config.yaml
model: "autoregressive pixel model"
dataset: "flat shapes of many kinds, plain or patterned, on busy backdrops"
train_examples: 48750
image_size: 16
horizontal_flip: false
levels_per_channel: 8
vocab_size: 513
arch: "transformer_decoder"
width: 256
layers: 8
norm: "layernorm"
norm_position: "pre"
activation: "reglu"
mlp_ratio: 2.67
head_dim: 32
fused_qkv: true
bias: "qkv"
qk_norm: true
layer_scale_init: 0.1
parallel_block: false
inner_norm: false
positions: "learned"
tie_embeddings: false
init: "xavier_uniform"
residual_init: "zero_last"
optimizer: "muon"
muon_scale: "spectral"
lr: 0.021
momentum: 0.95
nesterov: false
orthogonalizer: "newton_schulz_5"
adamw_lr_other_params: 0.0012
cautious_weight_decay: true
steps: 11400
batch_size: 128
epochs: 29.9
lr_schedule: "linear"
final_lr_fraction: 0.01
warmup_steps: 2280
weight_decay: 0.02
adamw_weight_decay_other_params: 0.05
Rows from block 4, named by matrix and row number. Rows with one number belong to one neuron. Each number is 500 + 25 x the weight over its row's rms, rounded and kept within 0 to 999. All counts start at 0. Numbers have three digits each. After the name is the row's rms in percent of the matrix's.
# gate: MLP gate (model.blocks.4.mlp.gate.weight, 672x256), inputs 172-255
# fc1: MLP up (model.blocks.4.mlp.fc1.weight, 672x256), inputs 172-255
# fc2: MLP down (model.blocks.4.mlp.fc2.weight, 256x672, transposed), outputs 172-255
gate.238 095:452517480499501490523518498497484485476537492518476465465459512457519485509453469486550496471462503508504515536527524496501542476503517510569527475519482529485526511541514501498442505501509518445529466483551515491461496530484504492518485497501468517516
gate.239 097:499499506513492526486542520526449543529468523506538498503526511524556500464495542530525493526505508494463506519510505527510482516525531499497493472514512497502504520498461474429465539525497478505504470521471483486480466513470491507500558511511504488506
gate.240 095:518486500514512493503420476508537478473487496473546503516504525496486513547474474519487527539517531478542498471493477498486518486525472484467511490495486515483508512529502455534497477492460446504525491541496495532518543539513519452519511489500482530469
gate.241 111:465535495475507527468529515480504525515508515485453551476505460548527525517472548477506513497556498531479509542501482511471514432478515475490494511506478493515466503501497474515486475496524525499484514446510526461462520476472533468495466500492523515464
gate.242 098:508483500515448511522482484497495512498502525491536494498493474488498485473507470555495509506533481465485559517501489532511510540534515498504541536515544500506492489542470530508516512463517526484478502568507555463490505510519495452511464462482534514533
gate.243 097:522536491497497541479438500501483522468478483507494503483480503486435535501505439517464484530529532525502492498473512497499494516479516517502498463496487502532510496484491486486537504493480575500484473533520463471502491509491524461500514515514508499484
gate.244 100:483527501499505534474465481498473512521534518488564538527498535482469454504494495501496515481494493564520505503498456459517459466527513532503515496503467464512491465541521503509532522499514495485529503508526483475496505475513489516455512486479485538484
gate.246 104:487473512544504528496492531476502526485434513485506522533539515501450468499521554507540491515441506481553546539497460506500524481486505499512504517504448553478503520533523502468510521511486534468514503487529475511486447503526479484470512512511491532515
gate.247 098:494492527478482523534512506502482510484486461507497492506509518474500510479497504543503485498453488535497508504548510526487538469518464521513495496496480482498490508500465534501483527515557508540480488560547495529464488519478454500452489548474524476537
gate.248 100:495512517502541554477502490475506490470526530463513541534527515522472551543509456471545555502548521488492489493486544488511485481497481467481522511449506512481493472466541505517510471526468534487499558532482506535476450496535511507510537531495488505519
gate.249 102:495503530524527522509488510467523522516542534545470479503497540432531575518480430507494523488523496483493544541474478526512499510491497527506527516516502486478522490557500470535495528483544547519482517465505492467476502449442526530454510501509529513543
gate.250 100:458475490481537505519517486456502485534509502449464479487464519534465515495482484468532565482479558462520520469485470504534506512480510530492463515504490482532516523551481539520528479465501526505490532526508538491495488488478566513499485503508507461526
gate.252 103:458506491507490481523497494503501522529493492542504489553459490510506496530506505437492478523466493522498514432537513515514449508509486481504530452495460486503533507495489496508533556514483488483483501509516505515520562525484469519481479519486529509525
gate.253 102:514524511453528495551478472489517517497452490532497480486486432503513481466436499462455497457470480485499480498501533465485481516506453495517505536459488499493490497473459474512537482471514496466472492494534479490505517543461505521457526497482522494491
gate.254 102:505499500495560506459536465492524473470579509459504516497465490469523488455461452506492494504547529552567485515507490517492505480507520506539508485472513519493521510493495481524483469483505496480552528469493519501471504503506476485485536488521517511559
gate.255 103:543480540452518497547542484546511479538491577507509514487482496448478522542430503491486520484504523534482520507513523525467565512480495495487475539558490483473511487499546480496492542504463484476508459496536462504499538514491543496508493491528481488472
gate.256 095:501488500523509516509504503500508484439520474532488512511484524509474475517463476485518490435488475530507484499488473519503458512518533468530514486529512499527495522519506528466485480529537511540493543472547514540495485453491504460482504520492495457505
gate.257 106:521482479513572500508507484496488528510479527469521460517483489519470548507497504516469474478508477541458518540496451511530552508480546462543533483511501487516477576494488520526480515457498525514529474515496513481510460502525501506495438513486479484533
gate.258 097:488499508514506507492486510501483532486531519498520500481476551459443492478471473508511497541521517481500543545507520482517500485505473455479473525516513535466505513484518493488489483498492483550478521510509480556479526495492528474492495504497497520496
gate.259 100:477479534528526511478497450507477493518507515496502518529509495474533515514500517496505543487462520543498466491493466470493518510525487467528470525484483510441506484537567501504521498472522541531527494518500468509466518486470530542494515475487528481527
gate.260 099:506519493533518562531515518506491507491512489540491492451514478494503514503508488502502484510506471523454519516523542494505433491495506479494482528449513460530480516499499507507508482473484527476489517504527552563475537515523591516472525546476549514557
gate.261 105:469467560535502469497459471474534540499514510486471513518499511481502496509552477529521461485535514512526478525504505523498536513482473460510504518479514499489525503543487483526545484455554483500470457516516484554520507509482484493494514543479483510505
gate.262 098:560501512590484505502512521515543494484524512499468503498521495502476481489527511490469499495484498486502514490510484487513508492550505509515498526510499507480538477523533461535479512535497534510471477557512471502481539448498498516514453511481525473508
gate.263 087:475537482509516516505528498519491498440494509460500520489506506483478527507502507487486535534530553515456526497506513479545493516501478509511483502471507454530540515491537493454443498495504497489475555505517476476461478497491506480513514521513529506516
gate.264 102:503468503503508502481499499504499483458463525502517547467524490487499552537471497526490465519519472494450504502497517481530475512499551504490513493486503499584505493488486494494533480528451421469536480488500518501508524500525522470507514484483508490507
gate.265 101:493463510501492499487526478546526490506480480512498492514549496527468556487470499472458503495507535471473457523465500518459528509505509525498446493459514527518517523530517531531509479483520497470541541489477500556502501509520519509498528494498494553529
gate.266 103:472534528483515474542492482500500504512491527474522508462540532509525533506505517513500522500495481473550495494547515496508474514497492499475502514462493520456494506480490488509481530552522492500502531473497544517455490498506468496471496504455482484480
gate.267 102:503515518459484535524509538474491471523487465537483478463522523550516528509523492526514532545530476538491529493498508496549491447453492512458450501501507501546552529523471493496479506499479496523532493503496487512469507506476502486505549492514521472496
gate.268 100:535520483467450511523487488482523485510476548503505492552506501518512484523509500491511506538511529538481516506497444461460494518501459459486494484463515547527537474480463537535502490550475538513516505499476527480486497505472515489472454467492491502510
gate.269 101:544465526535500447507448473484510482493484490489509496498516509546513523453486518508507502526516486523492498509515487474511567512475461507487499483553497495477531504510502506512495468525525492552535463466471555492515439510512512541502513501532502471434
gate.270 097:480474497445496496474501478538519477495512497525500492507518510493503489536458487496473529514488492504512527504455538537520492493506497506509484517494506516485504517495517547497475518478477545534501496527529523482499451498550505553531498496489509501458
gate.271 100:485481509449536455505486490485546478493465507531520472500487467490498489520498493506493546520476477526492555486475476506540495508521503503472522501501462501486521505486506512496513544462509527513524493503519543507461542504467513497524525437504527482456
gate.272 100:594527512495485479501502493492529526521505486475516503523539501577515516477495449493534463529546495544504504493531524514509496501496489517472481502470497445496506503481489517523508512525508490498483505496517493484525483517489463512494458526504497508504
gate.273 105:505559515490504536511506472485534500453474529464516487499478518508492510513476519523494494513508520498477557543534475514504481511451567568533490506490489557514528525498483519499536531443463487517541504516508501454490531544520524503452515512495511471522
gate.274 105:526507482501492493491507464477527491521471521504504514485505503492483478527491496529515504507498504500497519464489542498524537476534497483544510517546481476524517501507497511540462564469464462506474481524499485498451548522454450517465487529489498467528
gate.276 101:481505501540531510453508468493530489537539515480513468507543530501495492520532523485494515536544497505477452461442498521465486524525507487454527508430507459519514498525506479482525511508499509484539516531534494439498513519550504490478533514541523491448
gate.277 099:503472505477492496550501538472478458492501459549523519504514546540505497542517460536518555507492497522525497529552513498461455517526479483515515499487448538494519534508506497474493564448506512500515496456484538516512497515506463539494535508487489459519
gate.278 104:466489462517556503489519476526493509529501478503481522411525502504495500484508507505552466524538502493520477496540504496517488482516516486475493487495475480504491511530470512510485511463531471486504489532426483492470521530504485499498525479497484483477
gate.280 098:503493502531488521470434473526496475497489477504528464535463531520518486517479485488487504499505488495515504488484480497513510516458481490525510503531449505490508528514490485518567510481498476484490509568534542556488532485501529540494490502523511490513
gate.281 104:500469498499502504472472490491506475488531539501447499476530511535484492545498503524500520473521476527484502498518488501490540476467543477494503541449542532529495557577495507524492500506505485438502498511501499509478536501526461490477470506504492532501
gate.282 103:521513541483524520475509493506494502474500481491478491507533442485512501549495488506475515496488415443503456521509525532515515520467457505502501497475513518482502521480516467507484498523513483534518471493598518477499528504523461493497476468545501489499
gate.283 103:552471492488502526515518484518473490507491523490471550477506462521507538494479499458515523478545500516476470485500480505542535445461466497494499430512505505480523524511474476453514499476522501527486507503543466487529489484495541496517506543497453471478
gate.284 104:455514505504484497452452542489527480535491534510500491497551493486516485532473428487495500484521496511483516520526534535492491478526502482501476431525487482506513478492496498469510537487519499463498495523500503503456510508484504498473465482489485517511
gate.287 102:532493493484474467485522476493490504528484489486504521486483569528465502528480508494498481463527503513486475506529484502475557479468456535476459527489520495505493470465514512479474524470514477569511541509531489518496481509506522462510466486546528502539
gate.288 095:507479450501527538496497531549493514489454460519477500502503502563518544505502452474461508551530485475477533476543508528459465497483532462519526498544474504505494537515519454492468489489544461531468524465499537463498529522498506512500488525513510496487
gate.289 103:499513492516512532538485504557496476474470464508509446484535471509538483514510519486456540488536491507515466496488527534470501534494507480522489513493521534462512489532490478477499482519493491510502482460511476513490502470509496513511533522564517520496
gate.290 099:491465527483442472510526517495486539474484503541508525466502472488494501539517498507477464524491473488549465508476484534530501494558441483512506491477452494456510498459443501482460522530524504462471486508506493506461541537508501495491476493471504454497
gate.291 091:485472495562545483490531499477527504517512456504504496481480567492518491510472430472513506503522523515444506526516488497497522509500528473533470502508524515484521491507497502502479519475451507537509494506520484548531485524457511513505507567553514534509
gate.293 097:479515520503447481511484564457498489513504503507478532546554517533543490513476484482486490471515499457465533496555496536517459489501517455452489502465495479492521484532475498517490486492504523499494441470559516492499511507516492462457486511490488490485
gate.294 098:507478478499516508508504506465514477497490493532504458558528524510482513470496483507514476518505455482518495517515538528512488507513497485521484506536480502502509481499533481493519491483514481454565509493471500508502498446506510507502495493485542521504
fc1.238 098:527528475504524492495458464534507477491485500494521549467508517472543468472495466502473442499495509491533512496523492499518503490488490463508486472454546510467487547506510539533491462480464481484490495553518473470493512507496481500547577464479527512488
fc1.239 098:454545513471564481455468511553486491513500464500512511481512478479545459536498479458509513456495515514521516494507473471507524442494512500494538537495485447493471491526495515538514555520467532504494515473471527527533548542539535523482488513512486484490
fc1.240 100:500481475475502478482473506485503488498463492487526515448556508496520499471518481571503515468550509505475533513528525512503446480501493520508477528442485517531473489483460468503540478517536527487513448499527542504483501508517515479515517556501495521472
fc1.241 112:483515512440489521495507494483491520536506507521493530500544462467490480474478507506512488509496482510481477510480501498520434496505468528534503517490517490500467492509509511529538510475528537522491520492509509494523503480478534495507519482469476484500
fc1.242 100:519496538496444511510493535535482484523515520520544471505494505513527541527507467541480482508520475485500482497547537472488497515505512453484493515546464516491500508493506465541478453482506451526461463504497490538493519509505524518478485504501495507498
fc1.243 093:524494519556461481495540504509518486494502551478458529470491522476521491484499520530513496507474520471518506445495503513497497513502508471502478496516522491512460461500498488497473527462507521533492518508454527523475514551491489495447488516494555486520
fc1.244 095:457529483526524505490486473503534514530511473498467501501522509460516521574513488492469483522484511458487502522508428481496460478504527500477515524485488528529529451510526545487490504501525499478516525478464557517485444478528470514487511482467452485517
fc1.246 099:472516550521504522502508465485538487479451462484512519519477507488503494483485515511501471494521533513520507524508494520471511484527488539500568565524507490483488521471498544505497515473506508499460520518494523488482469472542492472466481532500495490490
fc1.247 094:466527474507528533440489495462486531482491557500546502480483469487489514528459528585539522499477496498514481466495492503491513523541473489468426461527520507516500502535581533549508493456521497477460496476520554506503491493478513472499516475507485494489
fc1.248 101:492499520509475497520488522566469515526468505500487484528532468523469477515541517490494496492464504479508517525476511522444472506519476556454501489503507477491483533482485506492450557488497451497503466484499527552482506536475469529559527521503509491517
fc1.249 099:545493536499517492513496488502468506463476484478509526546503524485511478537470483501499494524478472459504474457468520490524525495490484473482532473473526498550487473503489465496477506512501515535515489489490475510481548493505517466512472485464524483493
fc1.250 103:534540522497454483480492485533511503529460487493466485536496490522486484501473536525521442521484486464499501471481498521498514522516511504500517517539525503544499490531527521476505510515496471513499494515494481498474533497494498532475500511501504477545
fc1.252 106:502500487498527508527533460548505466480523523510532494455532476465539503488516503443469498480527543498485489523514490522517464555486510495537512497493455507499466522496513518492515506514474526512464492530487497487517478495524506539478470511471530472501
fc1.253 100:491513493534482533500476506514478515481497516502466477543490555471482460514527517490512470500562463497505492491465494492490480496478492507503483485492549529449502481466472502558512502493503509479483530486494514554480491492505513475505485496552538518523
fc1.254 104:498510502529496517515498523488521477471524450486505516521502530519462486488489495493465500513515443560522488492487542510474504522525475472520541532418484486495471480528491482471499513481502463528530475469504539582489536489488502471521432486509525486516
fc1.255 099:540490508521513537501498468491491457522521457473534485536492476496485482458514477499508485499515507541515479485452461470511499507553501464514492489526497511486487505506493500529503481500537528479446515485499532467524516495513501531503472505472515513497
fc1.256 099:527537494515550491474511481546522471500527518478510490461510465532516493463479513466487496496465517496537496474509490485496516468504479494501446498471496451521528455473517500503509507494533508435563505516491527497523535471539460512492488525502504499493
fc1.257 111:525433536455462468512456479519488521470475453517479473497525470463537465522496497492553521516494495509508555465518527472525531474524484471462507476535527537469520495504493502477522454494539505517492566481525540512488552444480513533519532511508521490509
fc1.258 100:459518479507513503528497526545495532513484469479470540524494464506522553510503505501542524502481493506525517536537484496480492492442470519519515488526511492478545509506478526515495459509546466545485537524483513514510504489471471463520539479475508490506
fc1.259 103:495522473507549517501521492497528478502469506467495495547509510497508478481513522510494515551512500464476473531513523458505524497494511455521494502499523515541517513447512459478500505501451523494519497483478485498506482524546520477455489492536489525473
fc1.260 098:442499483486481460490491532468514535528510522508471471488509513528485503519489503506496473506491500508478434496520526453504530528496498535519463492495479502502534502572506458495487472506504513512500501498522459464534498522504489513486497527474516527537
fc1.261 103:531535487507493452533501486489526512510458510483474448492512502512508497550494484504478508481486474478486516484474512537436505526494465484469487525503478502534479516480520471492497491448493507539472501533471518516514503527514528548512535491519456472515
fc1.262 101:498498485502529463513517465448480502512490507489498471479493495503539548532492501463487455488510500513482492539505486493521536545487467519471444537496494545473525522506502475487525488540523489524451478502513505547499505492461514501491531500454523487516
fc1.263 094:483513497518500470436471481503526473499487506518503497470493477497524486468510503466503483500514521527475462450521437505523482480450513520475488479519555517543474556495500528491487514475491495503478486514476533533496516522523514513513455500538474497507
fc1.264 101:529499506447530464530490484498476506520526530555493454524494476522498462497500520486485548504473507490524530460530455532492485534458470480504496483509490533499522547528545504492533536503506498508447492514512492477550506505461519485546500502535554509501
fc1.265 099:477523478490477485505535471502473477556521460509522498486550493497494531483494502507474516480467497517487514495488457523506511507472500451488515495477505492476510563514478531496462526524562489519460539479480506489528488505466582544518501462539528474511
fc1.266 100:489499496492509503483457510510502507498528444490498533496551525504522532505507503475480519492521513507488519471546459466517523455505539496536494493505482523502468538492497467520506513535492488538535518518482512512481464505482464488505489545488499513504
fc1.267 101:503457503520469489491526498454491520506534508476494533479519482528478497516493469490471517480479525518464505468506502478515458463494539474458466518535494587498486499518510485524513560506496428506516491561505500540463510482502518518499499504480505512457
fc1.268 096:478505484469479476479513471511508480522475540466521561498476501497507475480491501503490524464469524504508498495483530436474512527524470431516491505515497563515470511503468494501514468489547493526508491523512460486507518458452456487509517473519491498484
fc1.269 099:481482485536491488492520483460501547531474492445491479509484457491529482501493517516487481496498439507488542462469489517490537469521502456514523518483489544502491538492484476506512481436473515516466521523513490494496461507518498479522449468481487486485
fc1.270 097:504527484538510503508522436485519524484483487475499482485548510473473474504481520502467538501517534543479544490515536502514530525488529484417494495503501559513476521481517482500481487487529489547468518508515520574502558485482497489521427517502478479478
fc1.271 100:533497480482516524553492524501508505514455491496489485432508483494485539494448505510522505495531520518497476525461498526483489502488535508522505500505512452485534471477499499481478482526492509481508473506486480459510492503492455501534540520538480560494
fc1.272 103:504527519517481510510515482506479506522559532523524516530484509519497494535480490504503536529545522528490522491476488530495503485515491479535491532514492484465493506528499529510483490494457502497562511502485513520482503495507457520523498527481499494537
fc1.273 106:481476471482493512485533495501525505546510486505528486488482508486482493511478469525529523491508504536531492492489476512539563481511434472526494529511545486525468496532511461475507512529522496512494497437474477468483543486475527449500504501504507523481
fc1.274 103:484496508501512483503522517564486500508490497489523460516537520475464517517488480471483426458451494470475513545474509504470494546459521509525508501489522493483462499468531486521481510475518505497519445463538534535505478509475491517513539486516484488470
fc1.276 102:568504471505470495535524539518532549481476500532483509470507538514505501509445513538497497516500458476488457529509506523484488485490524503508501497472503514510546466474540488520488438549497520520474510498461483491516477505510479490507516507500527482472
fc1.277 099:487517478511470490506543504500488475525490541474489452522479536487534517524489489524503524520548449506500539483512543471502513491455457499492482480512492497516510518518491564544514506534492524459546537497528528478503493436498500496505528487502507496506
fc1.278 095:494497474497548549518480446447469509484495498503480478532470493507492480509501460489488489499472505550506509517487469490507500536552515435474494490496493495481501511534511508470476492514446505503469535495502531516479441497518484509474445511504505498502
fc1.280 102:508531502488493477514481488535519556460517458470492508523497521469501515520494493557523508547514545512537480470564489510509504530485527479471513448525485497497506464522437484473527516532467514516529498492509529499484543458498481472491510542543458492517
fc1.281 102:501532481466470495540530471477517505478520507511476471528493505487454461489518438506477464508547514510521499510459531467497488488433515493477494573489492480490491461520512481475505538561500501499523469487485478473503525500510464533475543466495522504501
fc1.282 101:540497505518519519470515475506502503495486509537442498503539529488521458500490499493507466577558505453484448416515516528525508489482534506513509464466476485486484485518487497489509517494479502524506521476553515524473511514514433507511509505470473494521
fc1.283 102:500460517515475500483513500531447495461458504460499528493469496472497537484496468511513513508526546501502470475498487527547497496515512502503550545574527496511450462501475463519533480565507490502536507515497497499509436553493457499518457541493500479506
fc1.284 109:541460504531533520496548445545552518503505484487486426515509484498499510493496536531479520480495441480460518498499505445537497482499521485482527486484469523508500524497499502540488518453512488509469517476491476495546458480485503540514533505489488522458
fc1.287 099:511480542524452507511531397508488530453515518532466467491480455493512540482498539495471522466529498519493542525503509493466482496525508480498485477504480483435466522532450498559538477490479489491499535484512487527503539470496495497519488487465492495486
fc1.288 105:500514506508550495475497524521497464473500490475481506525509538517512519471509448508444511456517521489510524499519473478525496478521531476541542488512541512507496458485533481509508510506489530482508447477460506519492507467519525495487484515465488446475
fc1.289 103:490532485521547501462474486480445459446535473516533478510520521545534497494514459476468516509501510509511531488503530487510491488512515472512521473529471489481520543451465513530505461506464499539485504491484543510462526501468499509525540493531501504516
fc1.290 099:504480508532522454508510489514486516572507486501503538484498471505492494484520514467521505500536499511524526507493497517500499462490502517467518495514461492467516507477478483501482493451524479469520470495545468535511512499466504531478548502541508494498
fc1.291 097:458519519519533476445465530515510495526488498570494443513495551528536555493510494484495516486535493508520528506528484489494479509503495472506504479512440514513506534480512514471539506502539500498490495530510502503496429531501487515551476490476522483507
fc1.293 098:539495492462523509518495471509517525490496504515521514489518518510510491475442491524508466507486477502494500476539495504526494521432502463505437544522497512477546529466491479486549493539501512522506514501482524530516498516488518560471541493537474475472
fc1.294 098:507490534471512517485490524508481483530496524483488523474510522499481478561480501525562512490471501451486499484454552507513492510517500524488494483505458468500497567505493489540522509492543489518515524506488449479485504470469479469496497512505507461535
fc2.238 093:523532526519527567472512481441483470459489459504487483473515538520507432534472506524529436521500536507482502480508498476502499500497520500533519495507464503540502513480469514507500532545502529488504484501486514521522510541493490481485461498495531517515
fc2.239 095:474484466500494499488473519501497487503486509489460494523485472536494500464508480491463432480463506505531465530483526485517502493510501497490552538488542542507481467464481510528537501502480529488475489467510521481516478505491516473466468539519503451487
fc2.240 097:507499545474454521501502473473527467502539500524535525514520499487476498494494499478502475484507505506465527547497486551500486478478491461513477484517484505500506485486480511491478508453515541468460523539496460470477491475487491501499525521472508502500
fc2.241 103:530479557505501540478452530489498479502479535498501514518522450498514455511500501488510509538516488498504501476508460490476502496497478546487518509519475497475519500501489475474474511469507537466500486514485502516480470452435450523479531440500476513505
fc2.242 103:497563468525513491482506516546522499480530496487511497487483534528482501493499480487445496534539516516520468458508502543438472497481507504532524519538488511468492462512495522535532514500486548489486481482454450508480512506491506521435514532525464521517
fc2.243 098:516504513535513553508482519503495461512430500509497499489483493491541441524503512491525480529501457516496419508522463481483537506475488497511497561499496495479513497505539468507447488547539523525552523494494496513482505460495517551492493496462430523501
fc2.244 098:496480520518544474423510518501537511546486531484525473517469472581501473485519468462513500508474479520542515485486508483478479509520518441508516482488499526481497505535512481457496500476514525461498500532526528470482480478523467527467502507478516475468
fc2.246 100:474497493492522567549495515525473526462528488502508532515490502484467509478521509507508513458507477479530515476516492480450484560495489516500517504525494524534534492528468476505466469524530522489503446498540476524538497477488447491565539490510523480514
fc2.247 095:484489535478509446552493510522470505497472484479486540481466459485531527483526484533494435489506510489506514510475504416501489488527412537502512516483488517492511555519485502520479473500496447452464486497536566483526485499511492461512485511469559503467
fc2.248 101:528516535528479508466494470492529514490514491466511492533515502497527494468541537529500509505511456495492515473493485497507480473493538490509440559447454487511502489507466509514475471546463515451486535488493487511559492486520525477489471509482481589499
fc2.249 102:487486462470466471486496540497520498497501508456507516464472510478485459504521520483520491517441526528518507521534494530467464523487480528528496551543527484504519476445517487487499535511506476482503512515499462501510502481518527569518517534491544531480
fc2.250 103:485519528486479518491477491483573513501501500463557493507543506480540502520481515517461530508514523508484517490466543497541507472505444458534512504458511488547516480534511493530517454507503526498486465485510469526530470504526539513504521484508471453517
fc2.252 102:485439526504515511473548522538501493514465477524513517571485493547490469525518460469504468509513527503508496484516480503511486507515520481482497473497477473490527525498469489497459501506491560482509493494504492530505491503474529517528527566513525481477
fc2.253 099:501510478516528518540502533446473493500466491542508492521471501465516526500497492478515503518520494504510523478478459464487497514495502531498510504483549511518496520473519483450526466522499480477484459515513527520521504506505535473522488518487510469516
fc2.254 101:505499456488505567488484526525538487492503511521477493461450540507532493528493458457481498507514449460479503533471507513450517445464520474490480499484506498519496507526530501501507494493552495502481486490499475508500559510502506506504517505508527512515
fc2.255 101:493532466470472535498528520446517503520488484521490522544493550465503477490485511479487485512446483482484544532484497493485505484488535500462476506525452476526499478499495492475512494506494503473488474521435481487487510501502472510492469534544515499499
fc2.256 098:471462515489526546521482581492487516520483480557464516482446494501473483530492466525492510540501504486487526481505483484542464481538486491452471495490507466420539476516447542516490481478508497524470500483476483497482480517545515460528480486509507513518
fc2.257 094:480496468465537507487520514508526457554529508512540521498446508595519498430524493528519508516479497482503518536538468527485493473511524495536497506484481491497489471496495513518492491531454497473546495482463501485454485535493477490479459515467471472486
fc2.258 097:526509472492485525496433479520547466465538517514489500494537475471518491513441464460477519502503433508462510512527528500517500536516548486529519540473524496511514510478545532485469552486482490528522479501449480454475483480520480497487506477491504494470
fc2.259 103:470470526498476479486535528511528495471484451457422482480520523457521511457475566517505522515525522466509509542468491537530469499495493490477476496522510531487495469509517511505504499514476531487554466549453495464517495489470492533472509462521525482561
fc2.260 097:507512496480498466460537511502499499511527517467517557520466517467522499483505515511515515553496452468495514529535510515450499459469514481519495527500539530486485532462499512486459471490498465486510482492506486450499524483490516507502495482505507474503
fc2.261 099:479503513513548467511423539486508474505458522546508483531502524484535451481477489464519516504527516494500510467493484509464524513488500509508503503480523490519456456474507473481463484523512506488505566475489466525490472484487474450459492534526518508497
fc2.262 098:502477523514509534474510501502413495482537466492509514540486508505461487524497556491504479494513540485524511491512505474509448492519517508509488497547529467489535517489498519503511541525464507504500553507513482541475522473457480516503508499505474510466
fc2.263 093:526478540514514498565500508547527502537502491471511525473502477523502511528491473544504502487470517510546509450498519485539500458483495507494482530519487459549509495517482504483505497513529496498481515489555494565479495533527559464509463507499466499476
fc2.264 101:510505518519480508553493497507547513479485501527508518528489520516493504472490505509471494477480487488501523481517531523497541530554516508483571502497507517524484516430490456487464522506468499510474499516481503494486498487497455514483495493503524506492
fc2.265 100:502519530508503457552504518504490514450490461502462475518472482478541522478479513499473525504527537501493513489508502535481470498498536523528530490513519478473507466499508489500505471467487510481509479498462526487464470520473466484513476486458511505501
fc2.266 103:495511455509493493474517500466494529487521513538471509518524477541498528460490512452490481496481515496504489502540510484481506529489525492499473495509554496461506556488477526479470531490486488533450489482466496487518490453523494511520515500516526503499
fc2.267 108:487523483467466542491507496487491491523541514508505521500465543512473521489529497474493500504495507506494490486419479504503516522534486509518484534471476484476539474466494484496471520524541500489481516524469485518515558493487479481492544488486495509519
fc2.268 102:494521472502507497468488524505498514489486477503488483471495478506511500503509483503472518514485506491481499506484541548517507467502530507530520479472486505481531482528532504515511515468517518549483517485485536486474514540518516478470515506502532501535
fc2.269 101:480519501476476517469479509548522498451571496510510488491481488446478544506501526497503492530498471478514473517516506495478481520511512530517463512507495487493453481507486548444468469512468541503504556489509480513496494505486522534491503514488487526445
fc2.270 101:514460498477513511554510501479487530518439463499514493526466489501511550507496501519522499496501457468487534496523487503475452485476507473546519483487478535497503482496506472510505574460516465495496522473525491487527507485483494521552518461479504503532
fc2.271 102:440472497486543471490505508505487485573530504520459516491466485499492500522478496520502467520464520491456545478498534539524523501462496466504470492513528490439497455484470433492456476556458508526500524542458503515491503465521530481503533517477504530515
fc2.272 097:452464488512495455506479509484471526465498501499481504525492476491488457446490489512514503530483468484506459550492493484514559522481521461480470490540501510509477503484490498525499534473490510510464493502532527477492515539525523493497510462482474521536
fc2.273 110:479497538489538532517499518486493487540457465488518538516447480504526497467519440437504522512502540477516484494542471493503520543521483480517475483516526519495473462499511542527474460503526470456501515479503485468470477500451503482519539506559510525497
fc2.274 100:492459529493522488477512529484515534486509535489533527524497474491515494434515474500493488451513532517515507462484480468544513479470536475447518502540527544509509477524489499525487497475485470501468542511524487511504526466536473506500503550491499508495
fc2.276 101:514517498521518549485514492489518518515523505469508460488516498446534469501500524459469489562487498515551545481431488515517510476506475522496482526470500431510449496466463490496494507530550531501530498499505491499464502526486513528488490481492480531505
fc2.277 103:516488465501493500493506455493525510460514492501483534492508478506467506444521513521495460548510520485546494512502491463494510513505535476472528498525533492472501512490486489478495462486529485497520560561488486533507487514468499461493516556504506471497
fc2.278 102:492495516495479519520545450526481501535520514490468485506503466508515427506463469480487518458485505513473523518524479500520506510526478467459520513509481515485476482527497530476524551510488503553441509528462494499479478481488523521499533532521483495480
fc2.280 099:485478528526476508467526493445470484530517469541503469509482504459493466478502515519518496476500509495504466529496525487480508482488455548547498500510472536507485488507546532456476526508493455491503525515490477499426492505491464529539522503520537452529
fc2.281 100:523508455526504495511476478500517535480476482526484539551514544506491503528504466506469497578503533523498517492521508499554485496490488512533504484537483523488495455497497505515500511507488489492487502456497514515531467506505530456472547485552473529509
fc2.282 103:503483486531503507514471517508515490478482469471506499502522501481544462505501493487497502524489464503476503480544523513524491512483494544505481459506557552493511467483509472478539514531491484505527487536483481453463492483515488480461544514504536451552
fc2.283 100:506499490529484488482474476509493520538508547574537459468482473497496438507486501475494493519538544507469458489447521542532478494449514484523530505511552498459489490466511497521484495471557521452506459498515500502499548556515533509514490503478516505492
fc2.284 119:478525528518519579500468502480507461471518492498537488526487546514526524496522519498499531444505486492531495517508508517491504490495513499503473515493515488495549499478524498467490465508458518469496496483486481501508503495526527500486515482546482498535
fc2.287 103:531449484517472490492441515501516514558487473544551509511439489516509487524513535482459540487492507501503550537515486483486463485496486523503478472477499506491460508482480520511513502514510471493520474463481484498498529527537435484485491518481443495490
fc2.288 106:506507512498539470482515503524458502473469486521518495490452466482443504504473486501512512494517480487487445484503514500509519482515466482518545497538485489492474514503536480490500542477500521508477505519439532558520532474483498516474506471513504516476
fc2.289 103:500490499467502480497548576494488498520532537499486508522514525452552483533500495512466548515528498480491491542515447510516528515495522511533468534505525492498520452530525530521496553513519479480470505526520487547460538512514503478470491526500490497511
fc2.290 102:514545470518444442497503517504504541482501462507443502491518522492544512528475531563536494509551531450524483482483479523509465521518499491516571478501527520510482521501518466511487528501489492527526505474524443461504499525503496501490511485524517500562
fc2.291 092:528511492549449539514514495523530499545458488447494533465499490486521494532504501493522541542456525489501525475496446511485532542497509500494508490508481482481488516542504487467495492512506492553523456528481494460507507495499522513531507477492494460503
fc2.293 100:512496503466497510477478501515510527524493529531516484525479529554467479506497511473462501508511478504475492505519525505478472512470491488499495520509517511461459504518494523494472496515564490501533471517500468479485492513423485506446465505481504500498
fc2.294 098:496482485520501496515502464528489478486501484472559473530467527456485548488534529483503537497504504503511524527517512507473487510487499503539474485507488496502510511516454497481538511510487464536508495525516485496488466493540482516516522496564516526513